Weights of a small segmentation model.
Model: 14.3M parameters, 48-pixel images, arch vit, norm rmsnorm, activation swiglu, patch size [8, 8], layers 6, width 384.
Training: muon at rate 0.0033, 20100 steps, batches of 256, held-out accuracy 89%.
Data: 145000 training examples, 35.5 epochs.
Rows from block 2 of a small segmentation model, named by matrix and row number. Rows with one number belong to one neuron. Each number is 128 + 32 x the weight over its row's rms, rounded and kept within 0 to 255. All counts start at 0. Numbers have three digits each. After the name is the row's rms in percent of the matrix's.
After each neuron's rows are labels from the 100 images, of 14848, where the neuron reaches its largest size: "strongest on" is what is common among them. Only what is clearly more common there than usual is listed. The data: drawn branching plants.
# gate: MLP gate (model.blocks.2.mlp.gate.weight, 1536x384), inputs 154-230
# fc1: MLP up (model.blocks.2.mlp.fc1.weight, 1536x384), inputs 154-230
# fc2: MLP down (model.blocks.2.mlp.fc2.weight, 384x1536, transposed), outputs 154-230

gate.370 130:155112091111180145122160134113131163215089101109109160134121120150128095094132126145175106100155136128068098100081124153126117154127143084113109104110088184161089180073125116090102115179099130124132166170151153097142147136129109094
fc1.370 118:134128135130138163164098142087101129169084125152124200183070076158137054114109163147182137162174121134103110168129105138131152127093133090097146095122177115163127168097162162116120112090081101127169158164175161097150133159147124135
fc2.370 114:173141075097169118183154107165125103088143137112134176112145159153134109140115118149126132116123140151117161122158140124108177181191119149157130115094075168161089155077127134134092161101195180060198121106114142134097160099097171097
strongest on: thick trunk

gate.94 124:160066108100135160179119141194122089129169117147141130124172132129120136116171150196134116110080142130153184189133164124098132133110150070125083149125223201121118133132168156147103124160137115154138115122125094152079210067172171071
fc1.94 119:069143138096162135164147156076100142170169148102160117157114145162113188134122145148081150152100168159123104140127165154131185098129104137178066110108165100131131092187139130134141108155161135184175103132144138137122097049140108148
fc2.94 117:198143153141115148126135115110127131156110152176178076144167160044097159134098170121090137139125125112094187082105114167097136140162138103118180130093122152122107148180167067076124172128179120178063100164122180113113152186139111126
strongest on: three-way forks; spreading

gate.139 014:126127139159097166146135153153129094136090125124066074074156110160119125151143086120148095136174052102137094124149076140092117118174069187153105114172180118070142151111123170138137104152105155125131107072101094140155074093130052170
fc1.139 013:076105145115161151070144087091113058099152048132161074146107138131151108099126052086162055144156074102138103140111094131101108148103195111110123108176133138114131120186136157112143127107081147160138094089114148108109100164097077173
fc2.139 011:125094092126179150119091167088148148102106074130069136112110216192095189128189101139172114156138070104152075081161092122103136167067138095099119116133126143166139134153137147081085099163143119107125133156134151125137097169123078142
strongest on: green leaves; narrow

gate.172 097:132101122105063174140098136094118128148123140125121109181097130163118158151131176129177121149166116091103176174123144115160145147064155143115129100153163155082174170150135106086117147123112132100148152158175118123137098119150051116
fc1.172 104:159068157173085108110099142139112153136162164141058216144102125080076120089133183099158094117135082116119098109073162137153116049091133141123122138128068159133132049126142104159152157134099130112137108093177142060119144140134123129
fc2.172 100:199171144096117182129165154138190139088148134181172112061192120147140105144106092115156144149137082109127124067118089132100122175173173118152126093130120113160119107148057143150160150149121174139165134159102135091092061107156137133
strongest on: bare; two-way forks; spreading

gate.249 111:133091113091085062129139135132091134111161156148142136162195135092018103129090103155130151176186096090165133171133168123134121122147145148110049184189117119132168074191109133084168138135176106101160117130134098074149152203106130081
fc1.249 109:165115079155145148150091124127218101170102069126159096169137151126122157121175106116070091133142189130024148127084133163113123136141118042157128034074104150086111154114113114126127096184157131105104112108152107163140147120159120160
fc2.249 106:106116111155142147075137205126165134128081134142098143117136083086146123091202149182136118137115159120091102135144066145198072134161154109135157113101170140153145108101113121097093119118092076153143164118136158090129178048104020106
strongest on: thick trunk

gate.549 113:099153131121111154147104114169195056123097144140153154133114185120111071092154104151074113082139117124177121131145073154133139105134163070082136155162156169119097119118158124126108133087094121107116095224104127132086122109084171146
fc1.549 119:128142137099091108124147136133091119128134134090178068086147167169122112194157137142153104120112067104110127098130135091130122091100160083159114080138157112124109044134140120175139186133160131054140161140149124052146075128129092138
fc2.549 117:083180148105107068109135116112147114128172174182146112086173098136139154091128098091161165140189096145122104124156106129133116110094157059136096123173099146125098148148149090135120142130121156092071161080108148157131078153137134127
strongest on: leaning right

gate.133 097:150114168160101156093148116070109173115135115112118112137124114160088147139043105124207144144144107114186148153071110129092140038156174184085058104156118102126181140124114081107131166097092116160108095093086108119104149174118106139
fc1.133 098:082146131144129069075098116099084120142123074116154129111101135150082187128117082134155165127119109146104154157092175133139127100122117117099038143185201123102119117119144109112099126056158131170145109072070016108131197133138083099
fc2.133 101:152145097097142092120185138134122162140151103084115130199162152139152105106153130120143086164168074133117173116135121136115127177147190115142144106106183131214133102165092110125177126124069168059147127132150125100096155106150165181
strongest on: autumn leaves; green leaves; wide

gate.560 013:166163179133053143157072119067081134090170142140073151157127134087156089120159136115127053131129036114136143105091119123164164084099105126163125159090126129086110108131133128092174191122186120145130118058110138114182087117165086134
fc1.560 014:112134120131154173121139142133137125122101138150139066126138146140104164132085162098104186104079193121100120131148138144069108103133172091099102108118136083108140130054109088052059121094094124102165156140148092101105129147098108159
fc2.560 015:141164127170057106127160103109113112100137090185140037108162120152113135132118138151131098150149059142109035181102109109067165102110122107189151139175131095142123150173175143103104102086113168073107190122139085136173131063107116104
strongest on: leaning right

gate.273 081:150154094121085099150154129151068159115112109155086143124141150118119053102086116108143155162126083092141134127124107146169183114170180121130096139116173129130080132144181170197143130144163139152119132105137131097180162190126160135
fc1.273 087:144089107084083106113135147143113143083161159128095128099106174145158079107102086121156188177149115115156169145075081133192110104125169165149102145105128155090129123121144124179171159117132155096106119092100179138159112176146104163
fc2.273 094:163119178146181166136136104130091162086115076108165064133124123085202107140178156165091150180128156158145127122148128153118112085137150126101139064121040141134145122106138131138121107132149106113080107112121047139087104161076178147
strongest on: autumn leaves

gate.158 116:174092094126064122112107107110085100173117174129091160086139125103195114140146094152121093036164134191052138103066221135134110133108172134108188136141125086165150169161154131076112122133113129144149145088150106107149107065160116141
fc1.158 102:141125179093198092128108104119130133145103085140151128153133108111106139132126123135121105116127101094155104179161162096121133085155139146103109119170202164156178101131157158164152135114198197130120125145075140175146078149136136139
fc2.158 120:153099105118143154130141105147067102147105135172099165169124160136149163175201131109102108145122110134190155145109158146094113148153159092164159171134159099113141113088143146104090145117168201073136025142158113113121056101171152147
strongest on: leaning right

gate.319 117:171129175160101125126128124126083136126177138123158138134141167154066162134090100090138053153118149083171184135099126166110161081150172080097146191119088073110118089163144131072146134122160202128136158114167118111118189118123156130
fc1.319 110:216119120138096145101097108086115157149167094158173090155107145175144113135126133109095096086136149120177117089119178158165091140149151100092126134080116103127101169126138141131149179122090169111116123146188170134122194109122159188
fc2.319 115:130116217145147111169135111103163085141119096090107179177131120083073104204175092117167083097132139161134108145095161143113139092121135162068163134064091100084166105181092124071057136133148144126110176130133139109105167084143109149
strongest on: pink blossoms

gate.380 092:115183157135046165170169149197098080125086122140100146167115121173127089153131111146083223151089094140145181095115070132191114107091143152129097136093174146147164113151132121136104165156072138149143063113159159108203100063166096140
fc1.380 095:128071159132199082096128138075108234119119158139117104115105167109118149164160124101145029109148187194131097135104143130116168158137099099154145082101117117139067093127133126142133089104110106152083152103119104100134155182096111101
fc2.380 127:193122158082147112109156120115090123198152086114130132118104123113079110141158092145137079119094135118129118179140177117096054136125214206156167106100176134104160172140177115146103083151122123151159145145147136110117130104148178137
strongest on: three-way forks

gate.281 012:115088151050113088084154141194151072104184146094136156081150065102128124161133174113177108136151149175098167107066095062134136105107084174087093128135103113183113089138161160110126135156091126123125107102169145154107115178101162130
fc1.281 012:165155089110128110095125202169084162096123125139124198134187106187118097139122122163065120110148078137110175172118111092182152106122184116117094168184151104098083163176108091165174133131162163124143084117132115173103143174118120095
fc2.281 010:146152107131177106135157143105117111193160101147162158127093171158197118110136099165105138156187180139122115103158128084126115104113106139142145119110143121165167116129132125164137133126115088103131083137117165139146110153113105160
strongest on: leaning right; night

gate.181 030:111110090158139130200117164091095146123158096084000119098163134134177133130129146117144111176114131131141137122152127147117122112182129103127154119147099211103124124147115106154130086132055133185120112106152118161091125154110169166
fc1.181 033:116092143124157112196111116106073122095141127108006125112152137106151091160129125157099050170083124108095097171191138138121094168147117074141095169097072130108112104155125150186090080094110160155166102139121154184110117098098148137
fc2.181 032:171139141157119126158182125118130125052119107131156106198140145079176131168127136097130131116154120186136120102068136132132169170129048105137168129138198120094126101151125140118161113150102169110089153170116047140151102205158123140
strongest on: two-way forks; autumn leaves; wide

gate.519 105:100152086092137155161111099143165169122123128083103108198061106171129130124073120116153122151116159097115158130118099164089158128125110168098194086141148094096121114146085177131160181131110158166103074147150118091105184081095134091
fc1.519 110:133130132129096102115143166144126179095199154111157119127065098053072154118172151120096149139125161125117064120097136133108147146076143158118201123108123143154069126133121153130133122138125140127133145117088145131119118172129204144
fc2.519 111:079138124144219092172111116062091134149148116093180098114101115115130075145121116097082162120079166131130159133113140130126088120098106122178168093161185095080131131130133146154107174158181119113090105215115114087095125156108107126
strongest on: wide; green leaves

gate.323 119:141155127099084115085079135166091126164140088171041184148089087105116150118084118129161130139168129105120113135159104145099159162122107191098138133153123143209172144158156112160095124123183156103116129110162105163034101158173183161
fc1.323 118:095141080135076172183087114114152086099150200103174043127165162079115069134129122130147108218118113073065144096126154150156116110093165131154121116134162131089097159102095130124131142148078124123142176163124135117149163049113080134
fc2.323 115:163191192152132148059104129155183093104105142151148083132124146106146113139144120171180117136152103143148124195150119126079051123134105136119108106101131184167094143140097107149087140105182136174092116123137191139128159140164144128
strongest on: green leaves

gate.665 070:173111127074160144105134110159119102107082155142172082067096135123126162133164141063159149141135126147191116130127131151161094119083098112078172189085131119151154077119149154113103133168099090083140111129141153132132099125166077104
fc1.665 073:143142154105216120087172141126156052079132107150196067095143093120079143144171157096154159087116144118149114140139146144119083125100144088099212171093123129147142066140147187060097106165096093064150131144173153152169082130123091121
fc2.665 085:104133105109124060059168145113164100060149067156149169144137142117186146097124069125125092073121137113116123110116142098116139149121127142133111149096104065120159121146123170187188139099069085087103159086145117127147120143078137123
strongest on: bare

gate.165 157:109113162082131143105102163119124184139075168126207161064134136156179073120168174117109082074092129156092101150091078128164097140187067099157107114136135127139101088134107158125133106138062114163174119169142106153124149083159160163
fc1.165 155:149084067113126169112066156139118177160120089129147128053144178123156135117143182140108124086094125124121086146110154130154134114180093180166109113150193155103088111151104134115121096168142143138122053152115071122128066077137103156
fc2.165 111:040126163195146143106073113114139092067128170142102115110078120100084162131203082116116081065117100154144113169143141132159117134073129152093185114150140101147172134120113190155176146129070112168126113127131147117137142112104136160
strongest on: pink blossoms

gate.606 065:143102142126117146138147128109101085134107100177163164157115132122050088158131103134140039120122149141093061163122119144126111127094201062114098172111097099120130107128076112099149125123095155194138116125121133163119129147117116113
fc1.606 064:127137123081105155143063129160170103068166091143076112110158116152127156134126132109120139145136091060135160121165105094091139144184106150130109093119116158187127154112115123085147084088142134116161124127184174156110149108186149133
fc2.606 073:116118150184120096118098086127104048143090113165175155131159151109093110104078160125130125108087068114127149153143163123110109097118120047134138141122157111148188122151112093140138118153114123095137094123136057116121117098176067114
strongest on: night

gate.609 094:093115131176131129131068128112057177171104177151148143144121175113185115152136192090129078083129131160146141089087129148131096143121036110071159153144132133065199171131127169130130144119134108103164120190066136083090231065115137124
fc1.609 098:109097113102188162177168106086155085127092125118129171130144149146071158068098084187133175159128080136208104121134201118089174134121217134093139113124170155093087114133137083078151157161120148068099108039131117093136075153127141120
fc2.609 107:093158165162122109138088134152159143145095087113189128124079121051129111128087092098096090137138089117105151194156145127096142182130090152104134116157147139110095138066063166130088090138139098136161199159106198187085164045115174140
strongest on: two-way forks; wide

gate.623 110:136139196130090107140135141112120151187110144114144134107134106145123121127091178096133136089157096144163096088058153107143134035190114173099078131144096093129165102085111128155123108131141116095133167081144102124000120129085156087
fc1.623 118:136126185137109149167115145138122117140084168153154101114138078140111128118122172087121109106159125082143107118052144130144141075215116125087087129110101096132142102097081126154155112139077097134112137110181069112057112102094123112
fc2.623 104:147114155121110098096128077101160126084137192172133149125131133137100181167186070147103104102074183180177151123162144122157095209165173112106089135069112104090126125133071129145135083154114149089137128111117103119135142112150170189
strongest on: green leaves

gate.719 086:146095148098171137114118043162095183130167154110158102073114095078173123162170103119157191100100152099147174114118100110135210117147196075137118123144127112152113156119080163137166115142115219188134078190141185056127109112105102204
fc1.719 087:102154151140105159158159103138111108126113117134140159180105152169053081146076092144164086169115126100079122083172119085124133131084145142112149158173124112156124088114160092087114175153176138103096146080133147164107131125108107092
fc2.719 079:113138162159126145131107145122185154150121149131110125174199166138105094122162156132151150210139126123108109045156107118135106171119092205124151128106146122080171117149095171105157102136128109114125140169130112113139159117099187083
strongest on: pink blossoms; two-way forks

gate.672 032:133123086153121146182161118138185144165103112133067109087114151181139160114117139096147183147147117122185124136099143158175144113099063108097131170093164146140139113126101165132101083086131128119131127146152112178141084141092152109
fc1.672 034:098088140055143167169160116164157154122137122145105058172095167138090184128188161129218132140118069143132080071138042192137152151128120133102108075106137066105121138120110104117141108113134186151131121111132099148158121160108152103
fc2.672 035:073125111149069182124121110161100080088117148075075102142093112099164181115105111144149138109130108124095126153132145128108165152158141117105147136182104143131102154109155139111095147102132121083164186100136142140132122170133081082
strongest on: narrow

gate.7 058:079170170107124192152136123111135103125064099117130103091153129118138126127121095124148159138159168149074121114176151179097161097124102184135070169114101101098164122122128140113180196129091157087157138120148072093144159128178106122
fc1.7 057:184117094152146098113090114180123193116165188120118166180106104098097086123155138124111075104113083119212128165062091083195113148140149127122145100115128141149093146124146104167071057099143106140097141158092158158148097122080163116
fc2.7 063:075107177090127160071100120212113116117111141130114170150126146096118134100109156122124077115115136125116125161116095119135121134134157052110187112151151146217111139167167120107119145085192104142070072161109114102092117165114098089
strongest on: thick trunk

gate.21 066:158175163091152057148112087096100128149163160201208080135145106138108107132091178074145173118176129165094130128143086146126122105132172141125090111107103117141094118142099062121114052094106131121080106138108120102095105183096071118
fc1.21 064:164153112150127095097138114128166137086137106068132129117117141077136167123122082102128122115182127123091188085120125079085081179122206114176104135126099138152139105108131158167150094123143104144185135157154143145149131120047116105
fc2.21 059:118140111099145129137115166184128144168127181150110105117090094126126143146110127190135113084181195122141105148165151090123135066145127089073201079076145105163110116141114120122133113142114202108148066132168122087169100156185122089
strongest on: white flowers; night; two-way forks

gate.477 100:140132142176074146161168191092081142091095129083205081124102095139153117110108160109139106195174084081141131158168149118118151105130123129081138173142186149195165063175106098142140149216063139145176125082080146214148129127123101103
fc1.477 118:094069144132115083180124129171173122087128114170183130124136124122074104136112148166115225173104114134110136090149149078191115112105143126169125118148175104111117050121159194084107150045165141102099132105138156119164084110042105077
fc2.477 128:084140129150085121151153114145060138145121108156123156145115088133121095106113110135078140223077129142131098117084203101145221144135122186070186179164138139069091117102100124165125122159165113100180129178117131088091163123083146128
strongest on: bare

gate.762 113:113137069132180105117120143085147107159103101140114170111112083127096147108120108122167141116159151070134106098119134176101138133165116140037119101137103102152113116126062150079120129161155127100096130157185054177152129215102119105
fc1.762 113:129117083122130147151143157103120113155153112083133135107128110095114109149173110101082109154188067109197129101105118074151140095103126138115131100117179144092113148084143091076078131175124093094129119088112164173078073152105159115
fc2.762 109:135187107140082126144157117138078138089161113057117118171081146154160222093163143165166144129119146127128102079142125083201119161132103116099146091118055139115104143167086157078169114122171091081106106120156123125075174097163137102
strongest on: white flowers; wide; night

gate.561 055:131063167111150060124114112161110118070117110116051156075118115102130130083101102145124123117151119144148156180135065099127095116122075146114090139210059111124166125118124139149100115135111091069086181124150131142179160182106106144
fc1.561 056:133106135132165056117160121171100143128113094098104181095142141087078110143102093120166137117121096140141215138111058133117100134109113141128084093179103137153217130128124133165109109168085058112105141163176096093121184127121064120
fc2.561 065:103159103105129104129138137136113205123182143089171205104122140175100087141067138140108119130114115134104189120172159147128096138089147165092041063122144167142170132138108123135110092150121149168103138139147134119160163106102102131
strongest on: three-way forks; pink blossoms; narrow

gate.126 078:124127113077088154124116136134147080123134093166092122071101071098122097131143070132122177162127094128134132142110090197134116152136137135195097157127150134134102159120104118148162092136142158113106137101166099149153131091101127133
fc1.126 079:137187117116059102088106152177119097171140024152000098075099076090166089104118151152138152174106105157137149207134086142129133152105150154143029171114140133103147146114094137132149093168134156100127177059140085139108126142096114123
fc2.126 079:124177153123075138089115156146148138170098086175147182082113129113124056065164197136117135170136175115124147123121134113063109113153155158055120118152082123158140101095109207134102196134153124094137158137144123133147134102131118074
strongest on: autumn leaves

gate.35 101:082130181099077162069139158244074106133116095131159110168153103206161220122125118129140093148133125170106172126103147165136144100079134109133168163148150163161138111143070135124122084089176178132087122126184147148096102167106100131
fc1.35 110:126099094096089124155150131061172143106171128151165113090122159144132045087126157123117148111138118124115157060074095059108142116163126134072146115104121125101171144164169165115115149130091135134091085148088115139186131078134115093
fc2.35 116:086139185204132113151136103088155127087074075156144123118108079155155118115122133131164135083148101133127146188212129102127154153150138115032116152132119108143133154142154147111147158131209148151087149136142172116130163106130141156
strongest on: three-way forks; bare

gate.27 103:131136140124060135147090160115190131168155184165123127101156108089120168104160135097112117136127158070217141142132146108063147097096140156137075099114164122149147162121142145115087156161194148078183058124108098086111166088132079140
fc1.27 100:182113093128160127105130065128183112137153091130126153129167106196161078181053127160128162144123130123113156154186144117131148097119140117051078069139136077135153141091177168106144091142184137096117125141092128141087200125112070080
fc2.27 121:125149160156084175123207156114117102138087104108105192087135176155146103134183151147136111159160115093172116119091144129166122163110138135141144123164136163111161155173063116108090096123145121154161087131121152129073107155179178097
strongest on: leaning right

gate.741 120:122144104166091152102126157131110136109157095153054149142121131108159135121134161117183166166116119060162168121165092128143108123178102131089182193084102135165150119152076095078118188071140113111120045126136114127153060143143081112
fc1.741 127:100151108196139130107141122142100189167147122122122145211135114135151094123097158144166179144133186098131111145112103101116116101095121132125133124088126101146146134098082126121116155112155159163143062169096164132110091148155174158
fc2.741 128:087098135138173130135075142134175111124108109103118121130126129118175114188131103110094078084079117137134079124132088127095125163144133127153099100121100104074124132126159086130086087183180066113124161156111120174129142154091141062
strongest on: wide; green leaves; autumn leaves

gate.476 038:123138130149095152157104152111137129188130175136167172185091194207182114117159147124165120183136126099100107157150157141117154139156115134063111135108084061137101091167121105130134112144116121135096155121169132159125115122166026133
fc1.476 041:121151067128127118111164145165111145154132166153091130088115137120128127170121072145038186160176182140137154092144178070103164148086146114206121150130124163182131173080127087102084093051166107102109121162088124131162099095127122096
fc2.476 045:106126113232148149146141087129165050107066130122103113111136140146162078120135185111093191100165129169131165089118146148082144047121164094117116102101130094115123151168146134113161159118065127082127112150115095141133102149086148082
strongest on: wide; green leaves; autumn leaves

gate.68 015:144145104158181113095202162193139099166153100102138169113159116058090147151184162180096130159109131081128135139136129126081221106143157137104117157078141183085136081129142102144152125102158164138149057172140104111136108130075104109
fc1.68 017:098158127083143107121081173104149151137135134110149126125089171152112129132106130072110087153118147154131149128103182124100117142060091147134124133145144129152117139142161131098077109125144093127074153166101132082214115069094159135
fc2.68 017:108182131111140138150157096112125157149075143166078122088210099239146070152085141094132164177126128137154188137104114144105148171099182105150169198090107162143188128139120124104169120126114162189106115141143120089149183082163189117
strongest on: night; thick trunk

gate.704 073:170134111100111104130191179147062123106154090088124182179129094185168119101146129129149155160085118141153168144159090179162104082149080106067095139115128119142198098126146149076114136125108198168143141161148107080136139168118163165
fc1.704 069:142094112138127152149090141128067138136132146137113105124123157085070172116122122130198107146095122156135126143142138130086115193185127103155152150118149131127161128099126146131150158117158160057174143158146079141121131110102139160
fc2.704 072:151153115145152137105125129101042123082107158164192123098114116127134081111107112147128136124104164141148129128095155154121095096108164121154091110156148183108172125141101113123107142065129147136151108106144102149107140089090165082
strongest on: night

gate.260 127:188080108133092129170106166167145072112112137143187125151126158146121193172176089125108068139075115133076059099066142151145111125163141141145082079087097120119162094078116123112156116150025211066105106121100105149105154132115106123
fc1.260 123:138039096103148195125094164109135145119105116102152129112164099150120176111164116112172090132087093147143097176082112152066111120111152131108083107145125064090070140179137134107128172169036175091131069150096082080079084121094152111
fc2.260 107:134085151143135155127116126084157125174095159089081123162134145031127113099165100115130117126135087156161189167155097139129137179116106140118132153119045115133162130090121174168138119099091196161132112131110164088148154133142131091
strongest on: thick trunk

gate.242 015:146127142134137043212173126142131081114121141124167098127103108164118058140182145165085121155119094150094128125152122117121095112115137130102140094077095145129162082134131093145136110077107186120092102139135155103126169145170222101
fc1.242 013:065115151117150073176178133148205074158114107119150122146073139110127089132195143158145091163106099147052110116087083137169144105115170131139109136128092091089166095094158134077126167119125110112175104093140175195143168134159122134
fc2.242 014:091202123093146174121165114181097164112105110118114143128093118171203134102144137158078095139165122108144120048103133139168116089165111110156183125151115121064137097115118164134097197091174118141091149141120129135135142114054085140
strongest on: wide; autumn leaves; green leaves

gate.136 109:158116168142098135157146154119109147166193088126093118152139109112164108090103142132113099081127170085143138099176135098057167160161148113124077119149103029108119117117169139113173120116140157126181123155094142104125065149193158078
fc1.136 105:135173117083167054109128117143101229111166211137161157161125120094156093084114119110152174152138093151092137183142076119156137113102145119140155150137113093071186123102110166095136191094097129104161122122130131142186157160145197118
fc2.136 125:079085136137098118167169146171065122102094147068167098087126053130159092128070117147155081137093094106117157109126088152143165170134112114179131087122156129074161153102168105092123132149117203100172110138121104176129110128119097138
strongest on: thick trunk

gate.644 108:117103135109103091136077138108117129134136205122110095152166083119095169188170110118106104163088126049105115107162198090111087120081049149117101101155107094131159097073138134140103125044079151147131101067161095147125168152147135086
fc1.644 119:122150197133142100140103137092089150088115167080083090150164116137115203130129113118095113163136163032151151143140126100104170107086095100154116104159163125094197132101159143166136116124088116141143119101159085141154184177125187120
fc2.644 117:108093139131105107135098156164093126098144146155111080128152184099095119082114137141117107168126133174134187084073113119092142103121199135131108106095111118152150187170105098153114090109154155114186141074134103118144127155073062060
strongest on: green leaves

gate.448 109:067091151086103132078122142185117134088202063115170095141105046084108102121115147095129146154121127083166135158134113108185138156135050113155144124142124144110162115148090119119111148125149122119120183083188056149100170113134060163
fc1.448 109:102107124068129175068044134157068160107184133131151139132163099109095202144125134095199135139130152127235109178096139130128134138128121097124139161154062108122123095194092096166144106099136089159106157084120047090154154172185053088
fc2.448 112:131117085180184089118107165138127135119149146127125171150087090084089118171158101172137102137109205114158130169106088081074096069142103090163078113114098124160116136156118150145110119125122103091099080106124122116178176113091135164
strongest on: bare

gate.105 099:137130134197120139105183179133080152119104045172078159163155174147100094132115112093074118130135170127092120121115164180130054110146175056172138085091116164112074190137180127073115132142089097128141128150129134131149071121156108106
fc1.105 089:091223125102101123105115092117152116169149117118081149158087075194088180105151107133135168080117149166157128160134102111043113152096161115126093123089143074087118101141115150110105158115109064113115164158123103177110138102105133122
fc2.105 104:075120149128128120179142069110148099151055174119130179099103139101171105155089082127092121124101141124107096164119090128138127130168148149072137170140109136144159123124138136074090113144152176088125171162137116108193151153069138146
strongest on: two-way forks; green leaves; wide

gate.299 077:170101118101090094134105154140177132119079143117157176194166161079110120094111140159115080138129115139048126117121129167155165152138132145112065149157169090198207038140117145123168142131091175190113094101156122133106102112123140114
fc1.299 079:098125216158129147157131060155111141122153022103158098155105089142132120126112193064144108057163198117130129143129178159118153161119141162096096111128135130121080115161126122171186067206145187086132072131144130141181144191148113130
fc2.299 086:126120150161150129145148115118217155160136107125153094142110085121167133154079121128085115153105024150096167117158112112109077194176120179157130131161141121075111025142102102122117150110073117154122095126142138167042161154144159094
strongest on: thick trunk; narrow

gate.484 118:105150144113119103121102156069122204126174098085028109142173115177084108114192134127102149139191137097150102084106121098144162097185114100174168138161144159149206121070135155147153102138137130162117198120161095133140105070138153104
fc1.484 120:101163156175107111169166114144165153148134132129212180110114160145202127138082105155057094062078159126177173148144114134102132111106160158110130110098133115166124084087160169171122162167138094098116086058163134159110101111058118087
fc2.484 126:129160147188155148138094128137156166084105125182180131157084127108086131208080143111114115130135105107129070085098096151143128122144126090129085105138124165120117148114094103139163157082143148188118105138127062163119098118172156146
strongest on: two-way forks; green leaves; pink blossoms

gate.363 050:109095099119127130114065116147156160117129057134097109124193148180108094095110103112212107106099181081108129119167176120086116187132073165129119131102197114103084075156102153149129160109151095120100188099123154124153117162052093134
fc1.363 052:134143126162183133128086124143062120150062091095133191128096170111157128136132181147121158137096101105138115145131153117121134088101173136050145167155126113110212131115120109139153057120135130085118097164100127142098148151112103087
fc2.363 054:093138162120200138171147150157108201187119086125147127121160122136143063087085109094138141130083084123095117137159115103129141193173151067159061011177133112096077140108110193203124131113122130149114171144134074136118123109096145098
strongest on: two-way forks; wide; bare

gate.265 050:145110110086125184133176111139132154107116122142155094098172104164140116132123140132075106083140082122084141105163110121155086077128106158097085109165137184145128118093112080064113157153152094126108113067107125094104162115109160130
fc1.265 047:098117134110113168140148117187138165077116111159176103082211102162107151123109191133114064063141049152097124125143079106136106078152134129113135122118121137150093128051130171075093136134164113108117094060105098101117167113126154198
fc2.265 051:121101071109163086156092095130105120054115198105129147128096135130146136151145139154106130162115113118167136125128083136205144203121124118165182138130120090155167111153076116100123195110115051129136122120109191156156163141141061145
strongest on: wide; green leaves

gate.223 146:137117124111136159145127145172162085165111145179191053128151126140088158140170107113105120150144113175144111121118117173113112106202096121100118129142192085100173077084129107139109149146082173092147196117097124067097143117111107199
fc1.223 142:135148179131115115103164078133102169103192147079140084122107201097204164159119132124145078119139095078162097105111114135110092127104144166136098121098131102123122110141109113114118144112117140117127134083161140054178053120082174159
fc2.223 117:089199118129104128122127130106210105133164149111155137129036092121167148119106122166104092107127145118113073123153143115066126101097129141137160103132172176184124126177112146127169129074102184135213082133097098127155159189140121173
strongest on: white flowers; night

gate.247 023:139046102103155120182128183177195111149190192024085097148073131077137160151140142099096091128098054131116121163091106164093100123121125127136118134134108126091108146166076127153137059140138144087158137139122110109089129125095133163
fc1.247 028:134172142153101085098172131101160130145110057169185176195125100132113069139075109143118165142146142154148137139168107109113169119134107097146143098142211121139194151089140127161171174125186155118085107114103125124192106175176126098
fc2.247 027:198083125173104120170078154148120139191147118126110128167149110143111112183156199165095105105126062130153163128071111158087118102128109098149103166121193074102095145109139145079111132102115101106118058167122165079200114112125146132
strongest on: night; green leaves

gate.453 109:116176147115182192032123156038134160104102134108105118112148160109057112129165075110141128156122102144132064071159123093092136139075112134139134167111146160109086155103132117160072130074195150128145152135158180127085127112114089118
fc1.453 107:095114135141123111120029145099132152151181138135126135195148157087124104109152121099143156155176138106101086134122133109198115143040104147064158114119079157108157135095105158136091123110191053128105187109094132156161085107139125109
fc2.453 124:128151135144160047157115119101117079093141166121099127084146166058105189090127129134088139106132105117171131172164099119135200148107137124094204086143035098104121136110123155165104148151110147101108183124121108140110136124107137037
strongest on: wide; two-way forks; green leaves